A small model that predicts nearness at each pixel, trained from scratch.
Model: 1.36M parameters, 64-pixel images, arch swin, norm layernorm, activation gelu_tanh, patch size [4, 4], depths [5, 5], widths [80, 160].
Training: soap at rate 0.0021, 9200 steps, batches of 256.
Rows from block 3 of a small model that predicts nearness at each pixel, named by matrix and row number. Rows with one number belong to one neuron. Each number is 128 + 24 x the weight over its row's rms, rounded and kept within 0 to 255. All counts start at 0.
After each neuron's rows are labels from the 100 images, of 14848, where the neuron reaches its highest value: "lies over" is the class under the peak. Only what is clearly more common there than usual is listed. The data: rendered scenes of coloured solids on a plain floor.
# fc1: MLP up (model.blocks.3.mlp.fc1.weight, 160x80), inputs 0-79
# fc2: MLP down (model.blocks.3.mlp.fc2.weight, 80x160, transposed), outputs 0-79

fc1.5 [112 131 178 117 157 111 134 110 102 127 139  99 138 155 149 123 124 142 149 112 159  98 148 114 125 157 144 141 131 176 115 101 103 159  75 153 127 111 131 136 164 104 121 134 156 102 166 144 149  48 126 145 127 171 103 135 155 163 108 102 159 123 137 139 135 133 127  89 129 160 144 115 159 139 128  95 141 127 149 154]
fc2.5 [119 136 112 165 175 127 107 115 135 107 120 152 119 127 112  87 131 129 155 143  73 145 136 111 150  73 165 124 140  83 138 132 113 111 123 129 113 123 181 116 131 138 156  93  99 118 145 133 101 122 160 180 126 123  88 158 114 135 116 159 117 112 154 131 153 122 105 107 148  89 104 113 125 142 130 157 136 189 149 148]
lies over: spring

fc1.95 [164 113 149 125 154 137 132 104 145 157 186  74 124 152 136 144 134 101 153 130 152 108 167 124 104 158 120 121  85 155  93 149 155 148 122 137 110  93 136 160 152 116 122 107 164  89 114 111 133 118 153 151 106 129 147 115 136 120 115 119 104 182 125 155 162 118 112  88 138 162 111 116 114  91 176 137 136 150 139 125]
fc2.95 [148 111 145 160 102 158 145 120 117 162 121 126 155 120 143 137 117 131 122 138 131 142 126 115 101 112 104 182 155  73 183 131 127 118 105  74 119 132 133 147 120  91 132 138 101  93  99 120 177 145 116 115 157 134 145 140 139 108 145 113 152 163  94 161  91 131 129 136 154 124 174 141 156 144  83  85 149 130 140 121]
lies over: sphere

fc1.4 [168  96 116 119 124  83  86 161  86 150 191 122 149 164 109 117 139 124 132 112 156 113 134 115 107 141 124 130 145 128  93 143 137 146 129 146 129 157 156 112 126 121  89  72 144 156 196 135 103 119 134 115 141 108 131 108 164 189 140 142 126 128 126 138 141 116 159 151 158 105 115 118 108 112 110 106 126 113 142 127]
fc2.4 [140 144 103 122 130 129  96 109 135  86 131 118 107 113 132 172 109 106 139 149 138 118  91 172 141 113 140 129 121 161 141  81 138 101 156 114 112 128  85 154 149 120  88 129 125 117 109 112 124 110 153 135 100 132 156 102 162 132 163 108 178 112  80 118 140 119 101 131  94  97 106 182 117 120 108 128 155 149 128  71]
lies over: cylinder

fc1.105 [146 141 100 141 134  78 109 102  81 105 137 135 131 132  99 148 130 138 135 127 127 113 139 105 178 122 160 132  96 158 130 120 172 117  75 143 119 118 101 115 126 146 108 108 133 127 118 186 121 122 139 118 129 118 127  93 146 140 176 116 109 174 135 112 113 125  90  93 156 165  91 139 117 123 173 134 145  82 161 122]
fc2.105 [119 148 107 114 118 155 112  94 162 160 135 136 146 181 128 144 109 116 189 119 113 129 147 162  94 160 114  87 169 125 116 115  65 108 168 109 109 143 144 153 130 122 127 103 131 119 116 109 145 129 129 123 141 136 122 118 141 124 123 145 137 125 126 161 144 153 109 106 108  98 118 138 151 121  84  85 195 156 105 119]
lies over: cube; tube

fc1.23 [134 105 128  92  79 154 136 162 116 117 131 131 145 137 112 143 182 113 163 124 146  72 152 127 117 116 152 163  82 147 129  84 137 139  90  99 112 126 200 136 126 153  78 130 112 139 139 133 180  98 123 148 137 130 106 145 140 153 161 138 135 120 139 140 140 145 143 147 124  97 112 119 160 106 133 115 124 155 131 138]
fc2.23 [122 138 119 128 104 115  92 145 124  98 113 150 157 127 119  86 122 131 118 145 109 163 123 147 131 193 167  90 158 141 145 131 129 164 114  93 153 106 162 118 139 153 144 117 157 104 124 161 115  95 163 127 121 134 183 128 136 147 134 195 132 139 135 156 125  88  89 130 129 140 107 132 111 142 133 133 133 123  92  80]
lies over: tube

fc1.150 [132 128  98 150 127 115 133 152 113 137 149 109 119 148 121 134 146 111 143 133 143 106 156 106 146 149 144 125 145 181 139 119 122 154 161  97 102 109 157 137 113 100 144 118 162  95 134 141 143 121 116 114 158 133 127 141  86 128 167 135 151 129 111 116 168 169 127 194  92  98 135 133 187 159  93  79 176 138 131 110]
fc2.150 [184 130 115  99 117  95 142 118 137  98 160 109 160 148 116  81 118 156 100 118 133 130 125 162 116  81 149 134 132  97 168 119 150 118 107 110 177 118 155 114 154 125 135 152 110 100  94 130  92 104 127 132 117 152 154 114 121 113 103 111  78 118  86 127 130  95 161 119 155  98 152  91 107 101 124 109 115 127 101 132]
lies over: chain link

fc1.2 [153 129 100 126 126 185 105 164 100 155 143 119 140 150 123 160 164 170 115 127 175 123 112 132 116 150 118 146 123 161 130 116 122 137 122 152 105 156 118 126 132 161  88 149 116 117 140 135 171 136 157 162 125 131 111 123  97  65 152 118 133 158 153 135  95 162 149 108 144 106  86 168 128 128 103 113 156  88 144 115]
fc2.2 [135 153 175 140 117 120 157 140 155 121 134 148 112 107 113 118  97 136 127 143 156 140 150  86 109 147 168 119 142 123 108 113 144  88 143 110 113  80 152 102 169 140 143 117 123 102  95 131 116 110 132 139 145 150 138 118 137 167 111 108 137  90  92  84 162 113 162 132  96 125 167 154 133 127 105 142  98 181  79 102]
lies over: cube frame

fc1.52 [150 106 118 160 118 156 106 150 165 130 105  85  99 138 148 127  99 132 169 129 119  75 113 117 141 100 122 140 100 113  84 130 143 162 159 101 126 119 155 122 111 100 143 121  85 110 150 153 156 135 116 132 115 112 138 130 156 135 154  92 131 148 107 114 102 148 102  80 114  99  99 167 111 187 136 136 150 105 140  99]
fc2.52 [ 87 105 130 101 140  98 128 113 116 131 166 104  96 111  85 108 106 136 119 114 120  94  68 176 109 139 134  66 133 122 120 149 141 136  80 127 131 174 146 160 129  94 139 139 135 161 117 114 135 108 154 141 157 178 102 146 108 127 146 124 115 154 121 124  86 170 120 115 146 142 138 134 143 112 120 109 140 142  93 140]
lies over: disc

fc1.138 [128 112 105 140 139 114 112 123 141  93 167  92  90 189 159 128 128 136 120 137  95 125 133 152 108 142 112 139 150 134 105 163 184 142 103 172 137 120 114 131 144 128 138 181 136 141 123 117  79 159 158 138 101 102 134 112 122 161 126 134 129 117  76 154 168 133  80 117 145 113 142 125 156 142 128 133 153 132 105 166]
fc2.138 [137 149 125 118 110 136 162 115 110 111 111 103 124  90 126 148 149 117 139 124  98 142 132  93 132 129 145 134  76 138  90  96  93 109 122 144 146 149 132 129 111  99 111  30 133 116 154 129 147  79 127 143 166 134 104 172 154 118 131 137 143 160 108 147 149 127 138 124 150 167 116 137 104  82 104 124 135 139 128  97]
lies over: sphere

fc1.39 [169 151 156 129 140 128 173 183 195 111  99 105  84 135  88  90 163 140 116 139 140 134 117 133 147  75 145 143 136  81 170 116 149  93 130 118 153 138 110 142 153 138 133 119 120 160 122 138 141 133 102 112 133  91 126 170 114 147 149 128 126 132 134 105 130 148 144 130 143 112 165 116 124 165 129 111 125 148 114  95]
fc2.39 [121 146 159 109 143 121 111 195  87 101 109 121 109 114 132 113 169 128 146 143 108 160 128  92 109 111 125 147 126  53 112 129 128  97 128  92 116 123  71 131 158 116 109  97 108 144 113 142 114 156 107 160 158 135 128 135 133 116 167 128 120 155 149 144  90 107 136 117 145 124 134 132 136 161 128 154 136 188 124 114]
lies over: cog

fc1.40 [104 134 129 139 152 125 117 124 152 148 166 150 133 137 146 138 145 158 126 115 118 160 121 133 153 132 113 121 114 141 111 115 107 185  99 115 140 110 100 117 134 105  98  86 110 159 132 202  87 100 132  97 166 153 113 131 123 121 157 120 113 179 138 126 153 130 159 129 118 144 164 132 129 110  97 103 194 103 125 158]
fc2.40 [157 151 130 132 123 136 116 125 129 142 123 143 122 112 115 103 103 131 128 168 118 100 123 144 184  94 149 110 121 110 135 128 113 120 109 153 123 154 204 162 121 103 139 109 182 128 146  90 130 138 108 160  96 140 138 114  72 104  88 181 121 137 144 105 113 136 131  72 114 145 104 153 146 111 135 117 133  98 111 145]
lies over: spring

fc1.158 [171 174 137 104 122  95 137 144 130 164 118 145 115 151 105 121 152  93 135 119 152 113 125  83 101  94 125 130  88 116 144 129 121  94 158 100 147 121 139 126 136 147 156 113  96 171 122 163  78 111  84 135 141 103 118 174  97 106 166 111 138 109 129 102  81  99 117 138 132 116  96 147 118 169 128 123 131 138 116 113]
fc2.158 [125 146 153 130 124 136 178 133 105 129 125 119  92 109 128 150 143 143 173 135 137 108 133  60 117  75 115 154 123 107 137 143 135 132 138 135 152 113  76 138 104  68 114 106 166 126 135 116 107 112 119 144 142 148 129 159 103  95 164 120 161 121 123 109 105 142 140 139 166 120 115 119 104 133  87 117 106 183 101 154]
lies over: cog

fc1.28 [115 135 150 121 130 108 119 160 103 192 161 155 114 144  95 140 163 114 109 141 126 100 132 118 162 134  96 128  88 156 138 109  98  87 142 141  93 115 150 126 126 150 126 127 152 153 117 139 163 100 133 154 122 124 145 128 179 150 156 156 160 104 143  96 148 115 138  79 128 140  88 129 144 167 123 113 144 154 177 141]
fc2.28 [162 154 135 137 142 119  96 121 129  96 119 111 120 109 137 134  95  80  71 120 181 114 105 135 137 142 143  90 117 140 111 155  93 142 122 120 144 122 109 133 152 119 116  94 136 108  91 171  82 124 119 145 151  93 106 116 156 130 149 111  97 145 160 138 136 110 157 175 140 124 136 135 103  90  84 119 133 120  77 142]
lies over: cube frame